config = dict(
    model='image classifier',
    norm='layernorm',
    mlp_ratio=2,
    layers=12,
    beta2=0.999,
    eps=1e-08,
    steps=5000,
    batch_size=64,
    lr_schedule='cosine',
)
Rows from block 6, named by matrix and row number. Rows with one number belong to one attention dimension. Each number is 500 + 25 x the weight over its row's rms, rounded and kept within 0 to 999. All counts start at 0. Numbers have three digits each. After the name is the row's rms in percent of the matrix's.
# q: attention query (model.blocks.6.attn.q.weight, 480x512), inputs 342-511
# k: attention key (model.blocks.6.attn.k.weight, 480x512), inputs 342-511
q.244 100:490521491461491490445497526478524513528525495496473544553496497470487445545486498524483524466514475533467492487561524547495503527517505513466498441513509546500482539466518547541531514546501489510476505484498492499513521513511488455493485521492538497488492505515489495468519543459461492465525447473496518464563498538509509442487478499498435483482512560504520494530468505516498519501492521497498521522493485512500521474499457497458469517495537501489530518490477503504536463516475479517481477486528448534516518545
q.245 113:458490543513435520499513524492471485484543474535517463507482465518520506447552495445533509526520480475495531493500485507473518502491500482507495536485502466485475493549513514492538502528495504508474535492523504535468490468506460521492458503488496459524539457511451497495501470496545496467469522480471492471476510448477456535494494505520491537477527503489500483519470484508567457483484492500462514517539512540508504535462509503528517496465511464515533515516505435502539492497482517497521533497486483506517501510
q.246 120:494475489531490541534510533531454488523515478516514450506504531478502514503468522502497475486497528480520513562475460508504499517458476495531539513471463505487519487506514540513556492459483510526494541517481534490502485502520513483523551497509513511502525502514469529567498501504507541485530492462506498480443513461505497503524506455499540500569532495478514483519515496499529465474496500493481467458545491510446510477504522491516538436538454485513496480491503530478449517502523485485473478498459545490490479496
q.247 119:502478494511501519519517512474522470499500467494519512517510485504473523495465486497519476482518464506513508469514506520495524473530484503533506488504511504494537475467517517506536493503473518533545514496493530527533472491482499504477490519518522516533508503491482461466526544503528447537484535516483503499529533484542474490476473487509504489495489559509524494476469502500487548553508480472528521497454515526531458504422499536507431528480518509479482522486539512468482498506493496519531536518537509508481487503
q.248 095:521471567510516496461479470524470531523493513464513519511519532497491527465471540539478518457491512474477515510492489530518456499512437539530475517469493507530478491507510526477490479507475501482475525500476476465457534523483514473513492502539528478502530541477536523495532476496531488485518493515504485481440503508482463531483462486497498511506547479532535536498504544493515467516518519468472503464502513529514509508458528511497503488525507486479504493502523542507525484457489525487505462525449528484498482484
q.249 121:494515476492491482512498524490489520422512496446465476480462499468472456471510507515539491466472535525536463554543499528465470479496512498520508473531510534491533476491500462513520491444485472467498497544561488481535495484493503545495505542481467510519494529486511542500504496508512496511502509498497486482549506509501481490518461503475447510522510487514508505504484447472519498489496497500491504475527526467509546532506520494508492536505481517484509525478535509536463460518500477489532471494492505484474544523
q.250 101:484458491481441551501492485497542484547485437508555476491482500492509501489508533511512482477517487504520510535507528468530455462524485505529480485536502526516481491470487555487533454502467525499500530530503466520478502499506465508466473501467519504522538506512485494495499515520532525470507474490521510518524525531489506507512487477488493563491497506465536507492555524542527468503464473477474499484492555495479443465513482516477475450493459483491495495487514459479475507509546547460514529508487506532497530504
q.251 110:460468488519479508460482521477507528476530463525515529502473466510506509515517489460534484492545487501493438521489497522496505508501531477449417499507554547506484510535524531485460532503484487502475503503503425502493491564482555508503501466484508487477527468527499520486495512460521527477516498519485500488502430492507492537501530526459520513470481499483528481479468537529512490507522452506470473479548471526481504425519513549510497491503505484495485466521496477544502498481542512478506555536521550529442529493
q.252 100:531442502527495533484435535487499543511535481511534513509492493544523508507521480574479522521518480527484505507500509491495457500488533536492507487501498484469479518505487486453509483539536538491517491535528503470481511502487473502513475521516473476535513527496508512483479507479520509530486514523487520518528536527528496497468473535526520464493477562512507520474502496504470496458481501535512494529506449494529540423457510530486468506431536480530471499460495484505537489477531515474500527480478539470524486561
q.253 110:487492510492506465488530526514510464470495507492477500513467490469480531471477518503480474521535493502495548486482528510516505549478505518505470518462513509492465484469510475500537480511494497498492551522479518493516529499509490519458481481473514491513478493515476508523524457476520513502520393495474520493454529518462494513518504453521527502449454564509445513502480520498499491533504519485480506512503505536487456521480492524522550530488477444488563499501476491505513494497504496520504485497487563530504494500
q.254 117:487547505500508463508490470506474496496502493540502494468522501553469529464536515479503527494481439538479536504505481480509484505487520499505559503498494488501506465545485533498538494526481546502528492488494494452511528488533492479563480498500504513510508506490500522516461476521500542469480472489475508529483532564443477525513524513529495518536479484515472554527483511499536448476453484525588495481535497455491521453503510476468545499499512437506512501538495476526507482525498494514509513493506442542491534490
q.255 108:486493495546479482509477472532499515455516518471512470488480507492492504515547529487532486548517528455551502529499473521499488519481481512477486457530530490514508488522518462538464509450495493454455498478535476501491508546520463547494473485500463488502520482503480536511490530508488489508475539457482484462485488543507502534492508515494467534548527492497506517489472499498484479505521480525531475486501491529522502482504499448476492504524482527514496536495535461513492521535501490497509517510508458536519538513
q.256 095:512506564499508456467519508518537516508483516446535467481500505473486496519505482518500515511491512499503471496463474469458500482516511503474496496484476493498519506519493474520483553493495557494533474498505498456529471478459512551502518511540521516501503498511529479491551533485534522566501488503521527530470480497499496495473478475500512478526499497558515504508525505486472511504494513513470516488474509488486466477488514510505467519521546500495512502507491527516465533489430488518547496501478510478476504503
q.257 114:473500476509476498476497481540485510510499488443539475538441450468548481503496498471518487481470548479482450522517460480485497494483505482480483501495534463497505462510463482555528486508511496541482514477480498473504497472469509527526526500474533490486484478493493514512508494514524481493484537537500512505514479484495492536500515496446482506520520462486480445497521538541533498501503522483492547499516494540482523514515475506515516510552506500494530491504516531509513482498469476490574573498514513484491553487
q.258 105:507453536468494501544497508503484480527501524457514515513457538515517508467487499452493505506501497528509502514484478495548501487491471464498518559509515481508524457498492518507457491475468525528509555497495528493488458507471518528500500544463494540498541491506508501531474499513500495504475499529487514513535515480541489483480513534508490485536492506502482530472486501504520537490446517490509511514501494534522475509505528502530501497523466508484466499495490500517497515475440500525486477498523465504485487474
q.259 113:489533476521568496541475481470500546485523517445521518487555467476516505517468507512466494504503534533507484471507517541508500475458505496482510435533484519518534485506487501479440473514507502492493485489486510461515487497477521457547498517518454531491461501487515523500514499484491452502472468510499497492499503546480530508555476485524509496535520494519512495507492506454478488547540521540501516505465486457492553499500478497491513528507539524523465540489481521469501499492533471501498480506478554480520441495
q.260 107:456502468473525517498508507484493524484513512461505475498488503516513484506491487517497470492524498500492489501554517481497516515467552467492529492525499502506568559492514460536502545485538493482531491527475516469512493448507479544457492493533475514503498457528533512500491499502501496493489454526470512528552501483476515489512496506548480508520543467517462479518465459460543492487551495512524476492525473469507520479524457486475499462491524546517481515502470500474414539503491447518464509528506501482507494513
q.261 106:485508498522495494522518518518483479497517487466482503514485472487496506463478484477537445503580499490480492540515567480538520516484530491481535507482471514490534509470456515473465530449534477516543502521483477496517506456511514500526506507537484440476516500473472491556466471496550524485509471532516524476532540486505513482480456498507475479512541480503495536504540472501511542499471533519527523501479453513500518504526495526502482503489474489485541502462512496523462485511517485548533523551501534496464502538
q.262 108:510504536496474492487502499510532520477524514507504525475523502482485487497475511474497444513512474524526518468502473484486485489527512529532536503477539477479525525487473522519518523501493505490505489542524479497531510478512459515532516506486498513473522486506474533540468493540493505453497470497501476499495535492454512517501496485508480497476509524507471523502517470435485490488521509548530508505537500474492491490521504484501543551502502496501583509518502481470482517525481485487505517506521531489449509539
q.263 104:514488530518515479486475495500479528493527519552473531502508513539527485490522507520474460494545522492487550501486512488457523543518520507471537503485521464466465527527514519513503508507504522545528541491485498531486536466498488482522471538490474529527506481518516545502511501523471535448484525496479509483516511487481469541500527517541547489529521490517529491481540500463486472523453471489495469490514522516511468471490517516475481452513466482506495479488523484498487538462474527473471440488465532479476488511
q.264 131:481490499516524523470498518480461479534485477507498486520519477540516529488493528521494512447440550564464507499466525497453503479536494497527506508513495521557541479512498479480516530529503494525497515500454512535482515478495527502489519501512498534525496499497465502485513480527482462527478458465475480546486505540448536462523534511500525499520450506483517550480532507496519501497469519507524453511481478502458524532494475477490472485475498556480459536505521490492491512471513476479479443462467490483511491480
q.265 120:516472470471495533501486512518507554527543478547519454497515536486549525494469513503466510482512498525500479507499514514533507488491498539515477507490511491502473543504446503510498540501486507499461486483440483502489496504489473480517517504514509450497471491532505499493489525484498538492511521489541511486474512509567537513504467506476549506480511516516493482491545485511496508442552531509455534518482458467494485486524456477474548477517513493501482499512533502515489505501501515494500510501501568522525511467
q.266 124:508523483491478471489526519481532522524501524502518522491545504549492493510482473539465560491484466478473500485541464478484540505509516464491497529499489498516485506527479487501465488567516478510501477472490490562490497481492479483447468508524479501501494514523528509530494495494470498509516548490480497496509488486457515497519461510537460493507433520441482499488472466509478471530531474472511519529499547463525461540529486476483447535476511511506481498489474503450497507503440534519484510493495446519497517449
q.267 100:518506476511515484503493467478543523458481511462481525513494522483488473561522497511504499504491499524510463482536532552518500485460524498489566461510463509498533482487501463501503456502535491516456533499533531509522491522503503533509502491505454512492490504503524527506548509514519481503526530494508504534516514537507487506532473524494555497565433482510523520500539494487485507491479514540511513504485486470529518515512462480477471537526495535516468502516518519488514519495498508508505499491516440494491482517
q.268 107:496532477492448520469504521500502538478505515502520523539492524498519508506476493515451518540505500488467508430546518489490478509511471469473510454476493490526473545494504536497483508524481534483461453480516485537451498506521479492500497496470482524505472520539502540522515506484490504478476505523513557484533517522516488505556508535466553529475522548510536518488492541472500516494530526487485479543491522499472444480522514473461529514484522492492507502494501546468543542465449481438496536530513476547501520512
q.269 116:468511490489498471499526502499509512524485473439534520469485500506522472511486495448506476448496518477545456496513562501511495487496530506482438461509504537494487481497497459476512527475465488543488495502507515510513493517452518545493520482503469457482504464543472531504533511501492497513523484493557500503514518471500547518477488498441509517482496535505516455513507514499473499505521488502440479538477445524470525490515521522465525519520482505524490478462544503507514524552507503496490508546554512476481487470
q.270 112:479529502453502475532516520491545445505492514522504485501525503519469546511473494499565541514542472556489554458488495522516533541500470468521487495495491504520510511476551524517495511493511492495535524518459488465529520529477487507480508516522484504521504494482497447497512513500516510502501497483478516511471484543500512489481496490515512503500477550479516537486518505498491517498514475528496511505510549473526474491480502519526489444500521497489513471509506488546486476508496506512523491514496512512508476554
q.271 119:465530506468551472484498502530491513498459485519434503480509496508475486499451501434547453467457476438488490513499442511547481514513473513501485530500474481501475451502484509481468545457514501527493476486535476496524513537483503513530489478521523484484483529457437528527501494504477510520489505497523512505537450498470513500526487497485510519519494435535502520483536496550501485457470512467531539480514489503503553513488461485484523515525519531492512443502509525548509486506492518496524458480512429488503526493
q.272 109:522487477490490507537504464534508497472520469496508532494494446480506494481492466468491479529495514445468508500520492496499508466474495499501471472521487472497468478511478489526470457463498469506545448508518467529500454521497513516498472510480485569509475534502540504471513515526493505522471535534484498492557484469539491476462483492501457481481451514508513485463418509500470500525495456524516528514515480511523536547531487519515482551535518520519467518517493496504520491520489550457511518481529490520493492463
q.273 103:521517448475496466499532476475500483507496452506508514499529458502513522528497511451524480495522489500501499494511491539520492509518509462495505516516514504494500510512517464524454517504503538481441464510502512483515478489527482511517457524502499479452478500444454520472506492482453474474486522514517485494475499495507463503468489516508519496509518451507510447501510511523535510490516482493528515518534527522474538526518485496529502484502496519505531540540506516530504560494526510518476532527534497466497525492
q.274 109:475503518478505544469480492507537519511513473552502508529486513485484549509460497523479510504477502527454526456476511490494490509503543474525503528467493523534482500511543502481529539525483514503531551474468498490494505515476511464496547470470535486452520477501533503492512494509481539480486479501498496511457478517490527456503536508426552435462489541460475522507497503480519531441483484486518488461457486472524497502510499512502501494476478469507490486497479542515509524467498501472502483492534551484491496518
q.275 101:555479546479508527500490499488494500499552494476504472514499484516512529494488478523488470490492506435514502526479461480522501504484478523518497536507480475480496471498465546482525479499499506506487499544539462465510516510479478506479481512470518542456512484513516532518471534488547512520521472479492522490493517537531473510507498498520529508513519486507455472495478497510527524504452547485526486502488505521496491512488508529497529509473480473505526510475468517460495460496522515492493510488460545484468475507
q.276 110:477493469504552524517536531480499439512559510459455534524479454489486500530528499515513528462492509478506510491516521459493554499542533484504502513465542484493506513494532498507494493470510520512513482488502496502505463492486518483500489493508507474485508511497497459507496493478523486516512521495457484498554501470500535517477478484514496516476494484497483488541477465502496506539495469489482567522502528546521528506499484538508433498458534536483507453514542518512489471497504539527549507534511497502532493521
q.277 115:491551534520495503486520482505511487475466499505457514486535507504502512482498494536490502489480524520474514537467509518499522486479527475525532524492539532494484529507493508513490501509512526436523494519522500520462510471451490502460451509539487492479499524487465482521457477511486451490513500475546463465456507477504470500493489485529447511480504475469477516517459462490487463510493506474517510490483531507514493526481531498541472532474523494478540487502486495464451482484459523546507481480499477529499535502
q.278 103:516485519513466459510476474483506501486471548520469492483543477535482476474494510486544535522499496572530491534493485459530493478478450540525547509508473466500521507493467489481515518515451527450525468532553504472475506513477496513483491520525446520483512520442456521540476490519507487517507527483487486525516513479524473486488461545471474509531535536532495547565489468497493529498477485491534454471506523477517508492492523467538519470477508511460508482555509485520480505482506520551481489510538458518491504502
q.279 103:501486472502511487517515473527469514536460512498502518510532487501506479516478482468483484524473525494516470524499519472519458485512487467507517527546501466541478524502458495533476474511538553525489472523482483474464478510510455471500517455511470505441491523486479533508489501547447502458503485464519476520508541518488493478470509514473482500511514462511449479521541489518489509458532531470570527546497495494435549534502478493524490496512480491490496492521511506515523536510498554460474496486557514507542515472
q.280 100:483483508469427520507516494515508527547532500505544472505493505480539499461466485530497496526482516523489501508466470482475511465530495487502544455475528559456463503505484514502520530513498527504472546522486462515480413529475525504525528475506511493513506508505484533535463477545517515526468458503521511532466478528493502472528496464467505501528509508485485502515497505493484474419512477466502469443512462501503509476508551521509522450483472496506521519488470459517493572505514499547499504474522510533520514499
q.281 116:470473544492543475504534500497526500496503506506465514494503497508482531520465508460488491489474513523538481500449459495508532524541468504495454516459479483531513506506488500495472558469494513527531469479515536480522525484511489554491512507491487486475502488473473519538511484469471491529524525499532503570473499503501519505478524492494497495533486510494478485525522514513515508531434458496489505505495488491501501493536516458506534484495460483470534442506527533540462506511494535504517494521533512488436498500
q.282 112:474517542504520520490471482493521527476501518489476527488514517542492505515515507507503468444520524525505515483466507511507541512521509468456514530467545420480490487542535460471500543490487510507532546505481474468484503484481512484474554524519479480513485555456544474538469510496509514507500532504481445526446502535512520481522500490504542496516521492501481512487480498502525492478453542447465489495505509485530541506517478508522514482507506477484545486522470471491521485497471508488481453478515516475492497491
q.283 119:475499498540485490519510506489528482529487480492526485490479466482482506454516488546486488481493500512517493546489545496507500499460488497470536493547498519514511485492471511475457508523513523480512517482492494511529495554485488505454529523429470541547514486525452508491506547512520507490554487456506494483513511509528489515497506526468484517460562571470503535535492509469480471509512518526469502498481476473503482477475506487475506521486489468506545526512496505509494494504499510528479538525491481504498494519
k.244 115:491488497487485482528523540490485494474522520523450494456492499509469510512522506498491540486541552475490491484477518521476504509478458473469507530453472513515465526471554498502509473489530512503457493500524490470510511499479492484506559508501512500487476484436461520493481499426521532497503531506463499490467526482477511480513511538572515468493520502481506497541507491473523562443447490464531488489507488489537480468533533469492488496510497492523506500484500503494463464455486476521493538517518511538530508533
k.245 111:510526519489524529529487499517483546520497537494495474539446505497490443506447491500475546506548507523501520499470491508520493501523486510498502466500513534458535499518468548505547526512505510496544506507486481484523502561491484523490473488486509529502510506521495498523466538525489532486470504471496498546528507470487528493458511516551458426497503499482471486518506515509502468477500522522497482493515522512499484472517521565515463508501477500453504522499510542485502472521506472550514474482519501527521501524
k.246 115:476523498471530512486527482473540473474441484505455515509520495510470512497511495475517467507549499475506507480544542475510518422488524493491487513491477468474489526489482511476520470522466484500510507498504485544493538496496486475509518496495575515510490529552523540525522475537529529469443490507463482496483477483488506502491506507510482529485497519452479529486522463488467504472520525495499535530511491534503486547467498483464506494491468490498484523513500493495491525526471498494495521517469490467513491488
k.247 110:513492511522475511509471518532545501483530519497510466521475504487559456518477525462542509504477477523496477451512529505535491503511517493498521476486472478530505520532541456513472520483490522478541489515542478506498528487479533468489501474496494499471519518473498473490500522515489482512506515506504512542498470487467440513493495508443476517502517509498505490505487488474494505525535501478509492543486500467540501469506509486517487507497522522500494464485504520504535500525529529493525513503492464480506495505
k.248 108:502472511507521487459502515517519473459500477534519484505501474416509485519454457479508489478495494492527515516452462505454469522540557450538509504478502497509502480501514520506488471515481456500498523498459495519552443509525526557473518489506511455480535489535502514484503525535512495457521541488497537523485488544437551460473461526512500496497500484527473463521518503489471482510512484529522469465483558541515527492493502520476539463505491512488496500516436494481467538500513499535525494498495502473485504468
k.249 122:480525491457495496510480527492507512510477491527467456507481476512480523500470507488488485504511532504499517478489493455475492548540505544487527461506458512531507462498500489499463498462518476470540462508525511489489491501468462527491471535519434501505492513456460496523468515478505474529485516498515523513524502474508495467469470502511539484510495498489521526511510524471547543504468478484475470544506472451485492502494538478512490506488507499499455505478483509490513536453454468486507478513536489475510520489
k.250 107:488506508484475523486459518528522523518512521504486530500493504535512498504518485531518502507541491517515549496487518527469505541546509503521472498498502502463524464475508515460471511513535457497511543505528481468466473485494527481501519478531520547514548486526506508506540520453517567475511517543537502509494504453455500489469540491490535497502537507481490488529553534483493547511472497531525507522507482483482475521546506520449510513504472496503514487485511509467506522520510474533502522478504530525492506522
k.251 124:482505489517469454487478506502469533484501516508533476515512490504513497520552464533479533476569491521463507490547542533544490514556500537500463523532482476483557535484554534526462506488490435524481512502513528550468549501454519476512517530536477541528481470459503484527493460501493519475500466483502485474521493470495464507510524522491526453494484437503507493503492476503487517490497505495503501492464459496542473511498454520487466477489479464478510462486512514514465478482536484478488513480478531525507489505
k.252 106:477488493506522471476488499521498476492501463531542531499519508479516473529482493514494535508477509525544452499466473515494516488468508522463512520484505544469466508475481464486518477543483532540463545489488490486504483479445515529496475503484485513520517484518493497498479479460491510457485505506532464507451494548514530513508475499530534519492495463486508519507490496498505486507493505503524469488493518537515498495488493528495549483462523491488536511485453499504492492513507511480465551492483537512471568505
k.253 129:444482505507493483491468487537451466512491509511499530515479479476513474470493477491502473493493523528500560510517525525485495475528512493461448505532500482491499556487462485487520511517478525494476519506544509492526510510507499466497478506491499479470490499460520508473525477540471489510471492474491463516526453468504552487469498484469533481487483492518496535461514458504476514508480490518533475483530466545454546513525520508500487517532516489491468501489507545464536504551488490504560474509510539510496460522
k.254 121:517439540476504453527533503477494475539464497508476520510485488467462500483510465514498495530479524508514512496461490451469531530529471521522536513516459555446499490496502507470509497532523491471514478516486541484498487537503537492493498494527520474489500507497480503472466528481502491477531538498520506524469531549500542502450482521531526452496486476477542534512545530449469483509494503543500519483489520545502508513495457466536509534512494462495492522514476533527520537505484497506512520505501482510532528509
k.255 119:495506526467470481520440497462553506565480511494527491520514495530474517493494520530483468542472482527463518509514490475511453456535501534479488489501549497493493490503475485506487521463504495483491486520518511531532497470476507512518518516535517498483507493555460521522475535532523487488471505476516444522523478489516503484488508489532481490473477495521481513506488497540465498447443495513477515493485509500502487525443473486520520511510482523477554506511491455516537548487485507470508518512529501484475513491
k.256 103:476483502496520523562528537477494523492470494521466472432508498500496523484521533529484453530473495480532505508512523452484465500493529561520510560496532477511503515492473470527497524502539498511464500574527509547490496505539545491499500487511484475527519499468492465525507501535506487510509478487500476501512499511490501484482502495505462519502513477472501497461518503480487477513479473515498436524524503482503541483479506476535442513508548518491511467498527514471470491466526513446485512513489529500504499514
k.257 120:508512472467511493515493569476519501435503501526481494487474485494536490506469486513520519449535529509516528521472510497498484512510515558490488517506466464547509455479552516529473523484493461521549493470511475496474470492533475513499539500524467476505521517477514497561500492546513506502518503483483513518513498454516491478507502529495527511514517511467519475481491510533507480526497489510469449501461499490478493502493520526502462434461467522506510528475505508523492456517496512527465517519466532501490528479
k.258 110:468476522463509507493504503516536502490485483497476510554469445473512502498478514429531480488474507480468507467524519483542529538478498533469506518522482489507515477476545526521522486490514556500536535516501457525523499553462501508509502542464465492476535532460503547472498509485498481473495494469466518502474531500534487513546485507488507498518503527469511499509511494496485509465509508495511507489517516489545543516505473557487517553473512537525519521487479500474508517502480522541484473507512487502469496510
k.259 116:506505453531502496455516520476517449503486510517509471509546472488492514522489507510511515542453476535529454471494509517461483498491482487505518491511501483525486503500500437459515514538471506506499499511549496505485545500523507475514490513508515521520471540510480488487483475482509473467515505497504479498448479503515489485486496474480497515478491500515516547579488477497521522478531493441460499528494501486488506469504501442500514502485572446520536540506524506489533505499494499463461485527501508477515528532
k.260 114:457553500508519504525486514504513497445515499517474506465518504514464535523507504486473482505475530527488511485517464546509492490493532518549514534508461502497466515506462461507510491470480536545495452469456533514453478440480483517498467488515496521504466479467501522484486456483475485514510490461455467502463436530501465500523483520509502522523520489512507488488491518463506530501527464504510489561537503482468477469525532447505470456504577474480490510528528477554475470487480505465540503588507504520521507468
k.261 120:475530495499494499491493482437480478468512513505459529488448529469506484497583525533503465486473507496498501463476485492477531501481519475490492531476505479490450477492525500495486482517471512542483529508475505457489468421511517470529509528532498503517516508491489486489498458484454508485497502494502500480486479517468484524503497539550531522492488496560538475487533463464514514474499478511489518453554504508479487499516516459506482479537483536485526527494516502529476472514506498480532495529455498524503462479
k.262 118:490519494499519519497517431528475503548509539492472538493483522511509488471523580513482505532532510505504537472518500461478531443549490496471467526506513510479499510500485509445510487524506480519515522520545530461528499455501515492489450487519496488520533492494526517536496484484458501490465509540499451495527504504509518510453498505528486495471451457520490532483539509506525496477479479514528470496532492522479496528528516462531491510520495510484499496451526530487552546486494487516520509525478476494480556547
k.263 100:492478527447498518544550448507534463496532468498510526485526468503496534513503488503518487527503556518546473490499553528505492477515489482520484539512495489481533477478517460472473456458496524502476475522441506538525467492469497522487461512494517454483494467512472501510537494511504526477480526505505479490495520503542570541529498510539550502473521475541470502486528474479487504490505477534480505494484522533505482484473475504479522483500518490475481503500520471495548522474569518468474507473497515514502523504
k.264 137:492514456496480505487478543525511531464464494496484520500528503468480495535475532457536506505497491449457514527492521504524485503484515493509519522465497524543500497515505484505471503494488518505518496492481456500528516501491499471513478482478493524470479501463507519480564526465527562482527487522456521482476526525490487490514529509434454500518471555459491480515486484462512525508502493539462558526499514529497478525535496476527508509479509465520525505541498478553490499520492502470492526526575455560474541479
k.265 114:504475510492567515474480504491520517523509504499516474524463470499546492550497514492544535474514507510518500487545503518483508497534535472493484493505489502502499546510477479517470528507483485549513489467505524501488525518468506530561479498524499522549490502510521538521545487505481493503487495499480501474484503508478448484505458483489532530536461519496502494479488509473482527477505528548464493533499517513519463488476482504469509450504519502511504481483490489487512505482504506477483497489443553491539519499
k.266 125:513546490490522524524520486527481498490522554522487523502504475531509469504509477496524495455471533493487478554490487533505473564512492507495526528510471507487537494513518441495472489486517491537508496481444522496464523452489514514519492478503482509518500478511486500522480504481505494474501492468449528513505517504483481489552473491541476503474519472515470483493488500482482519516496512478440482524482505473477501471504531491430502517470549505473480517534538520503484496518528476522501503490549515526499497503
k.267 101:477491503493466526495479492503513507493537477538532464514473492479512502508468514494508533462489517484488477520486419509485531507490479506504491495454490461524467472510550451506478481486496504485481489458465524505509497477468450511536479542547469534527478497489433489480473480477498454495495515546525506472523465494508475477496507515523537530506459485524506477527494479474521506505501478514489490497493470467497496522457555482475489494508499509529518531511509493501507507458493499486512505515493515478529491506
k.268 102:448498445509540480494501508554513486527529496496521495481503474491524504487463493473475508513479522576499516516515486491496509496519493543492503500493529444535506550490539414523510506512467478546535484491524483504510517478492546503562488515513445519523476508500492532520474474464517511488497491499486481452491453458494483452467495453495503475493488491548446525527472519537510512507496491508470478505480490458498453494465482486497496437482546489464511518513499565531493484501517504506505499523478533489518524502
k.269 130:441486456521496515478460477493447504514518486497482482518497466545509496549515520516492522508517470486512531499562532525488519496513522488442460505516470459531482492500501512480430496486523472519468493464512460517453532469527475477484489531560485484497498482491480518525495471504523531522484458464485480464522476453497478501504544492519563528538488516512520525483467502509563524493473482480502534519489515505495502528530478464490487456487455475480507484459488493507502487479536544472498511502512530506481491536
k.270 118:508503482500458485530521520513479515538474511487494492474448477443449501494532486523498503446480477471450527473466489477453508508475469496462505480460541544480522527433515515436537490496502491490502523544548499449499440524535505499482529493479546516454472521521497443500467514476507501476523516494456503519488508544489533542491466497500474466470505486507523467562501473492501463520488455494552476514490520513526519490508535503514502551513531528474523503499489523463484524480500500471532476500485499501497494499
k.271 124:514479509505509525503498504466542516500501507531488457500468459521471498484517525518503489505535470480515557493497513448473526542533490489542486475483540477488480476516509501476451475496561467523530489498491548494483524533517487518528541455532504482455519418468523513519503484513512488512511484532494491496507508505490490499465472508499503480504524520519529451495531500492519496511507516446452522501496510447497506501480483482522480518499551535480494475531516474512444493521526471510498460530483539462485501484
k.272 110:513496509492459489489511500514512498508547500508569494462521450525453502515447534531483495481513497520494468527499506534520485518502498488500479484509472485490516497498433505470507503471519513493494502525503535505510481517487529477478485511577493526509483471521442513526530489558477465517487470469489528539473499458492496489480486491463452487511544499504474472471500554527569517522504514451465515547476471488506509454481504460481507515488537529505517482490520463482538526487535508480473499499553530503486496521
k.273 111:530499517484508486495521515532479486520513501520532462483518460516510499484522479513486530506477445540482451476508500509521491505518512516516477497506477491506501544504503517569557491460477477506467449467514495558512494513505470522494498509493528506498493455484521478543525506494526520457506481484492466507493535470518453482513477526479480495521527468491502486503527505538443483480505536451479508496482540466509442481482516520483500524492501490453501531523512483543516454479498506478479508494498474519481429480
k.274 108:532481478529526475509510523502514496479523478502506473517500529463523466511528471503506491498525475504509546493530513496451522538487494472500528507496534518465484540522526455510483494496431477534482520508473492470502525518479505464545502562514539519528481457515511469483517485520441522502477487531460538453517501508454486526471491497471468529515462538542491468470486470467490497532526531468494491481495458518485506487441478515494463520520502512498519469519496510511472518528501469537484513479516501504479489494
k.275 107:511493485477468507479533452471530471500472471511508505510497474502524474461458465490513483491523492481511509538474542466473531450529500492482491524529492516449512494487488527490503483568489528511509506525485550515525481513497499482483513534528549517502521545545508506510510500533479471453518524492497485516481495491463522502509486510472522508525478523438521521518571468536448505462504499499503499487466490532519474494508523499479483526490439503536518518486529466540527511525492477489475537477468517493460515473
k.276 106:500516530504491545517494508501474521507498532523481497473506489549476500502510530521521528493484472526492507530486489501512480516549462499516522487502510475465517470442504561488550506519521455505501491473512469494489498483490504494459539497532477488526522485496483491463530486460502513480512506569498472570467493490513439509531502502537527490460510482488543496517535468470469474497495493477521509510540491502506489476549508481511493531500502520504489454508489550495494502503497509493444502516491486530505465504
k.277 113:503576515495538516534515510508472503507455563444480465485485502499479469488466514519490486497506486483517525513521532454537527503580484530514483475539516519508516517490470527520531504496512509495488539524506534531536499517500533505488535463489503462494488501518493524470501486510489506468498464491485470542472536504521502477520509541514469486475467472511522503460484460507477468500479520574523486507528566509489500496569507487494488487511534520477511522532505521486511542497504491494516531504538444525476499504
k.278 107:525483516476520515496524449507507520524506521501465490506487508480484477461540535461532438538474471468486538441495529473455508542521461546486513466473561533476500487538518482532483480503584499512483473517483531488519512521477545507471464502468493492464488511481492447495450510526494455472489538503507542475505488532498466495501456499497487482461481455519494474529496510442484497503485531504496509465501530527516518490497514473520534540474517529499487521540469509507495501501488497516534498496539505501515493505
k.279 117:511501474497531515465501457473511520493510506486505525503486483502550430490461561494486509515550435524528538550554518519480544479559491488486480473482490436507485487491474527528501499497507533518469470474507478513528502498519505500508503520509508540496546511473505532507510505496523473512526490526527493461492508488506467493508532479488478521530509512481466494463511540517506506474516521437466517495494494479476492503504501534512499534494503554442520516533515503499557484528498500506488521501520487489449485483
k.280 105:484517514491514502481463513477502466478480523434461529526513494464484524493512471491488480498558473450460495467516502479525524454523504520515479492540484510533504513449542490501503478539545470473486465507492529542505550532514548488509495496494504520556514492489520485505489545499519540491499495530499494506519499471430450490531506547499479532510507495489486477523505489484515539531518503532522565526474486477519489577482483495525488494490491520555488500543494526495453482484458517512491528470492510523495560504
k.281 122:481507497509482483494468496501499495488505511520506505511500490478444554527566513479546472465483470507514555504523516529473505512514496507483477489512552480528505509500485497531461482487536481520501517493560498515450519536503458439493551491503521466457491502482490483530512479499503486466495468532503486476535492459530462499505459486493518475475500507535507484513492482511543517516497500500485504493500460515495520483501515470522508502511503498504510474523502537494427485516497497466502490485500510509464453478
k.282 121:505422536488479533531488504514477526498462509507533479492502502447515536486472456516514509485508508480466513525522491442525488529532466537470483558501552526470472506475536516513535519504469476501528541483541519509472508517468502504542507482472539460438500488487513498493506493505469504486540516494496491552494493518494501525519512495533508524471470441477543501495497443506461474511487507515508520463503516517523521561527509506550482501522500526552491513493446488504493506471466531488525509486513483511524494509
k.283 115:489528483527479456511524513463495470494553520514493484513511492477513457488493541492504487531498497499502494450523485506488491484514474519498490507527508494485520494501520496504492494547476515501465508494507479517489518508524535460513453537516469544493458511468505551538479511520492497503462500474512522437464463461494493451505525517531482505477470537507477544486443499501534535471471471482512505529475486513504508470474553496496523474474471478513481468483480482523510514513481505540531500505518521489481523501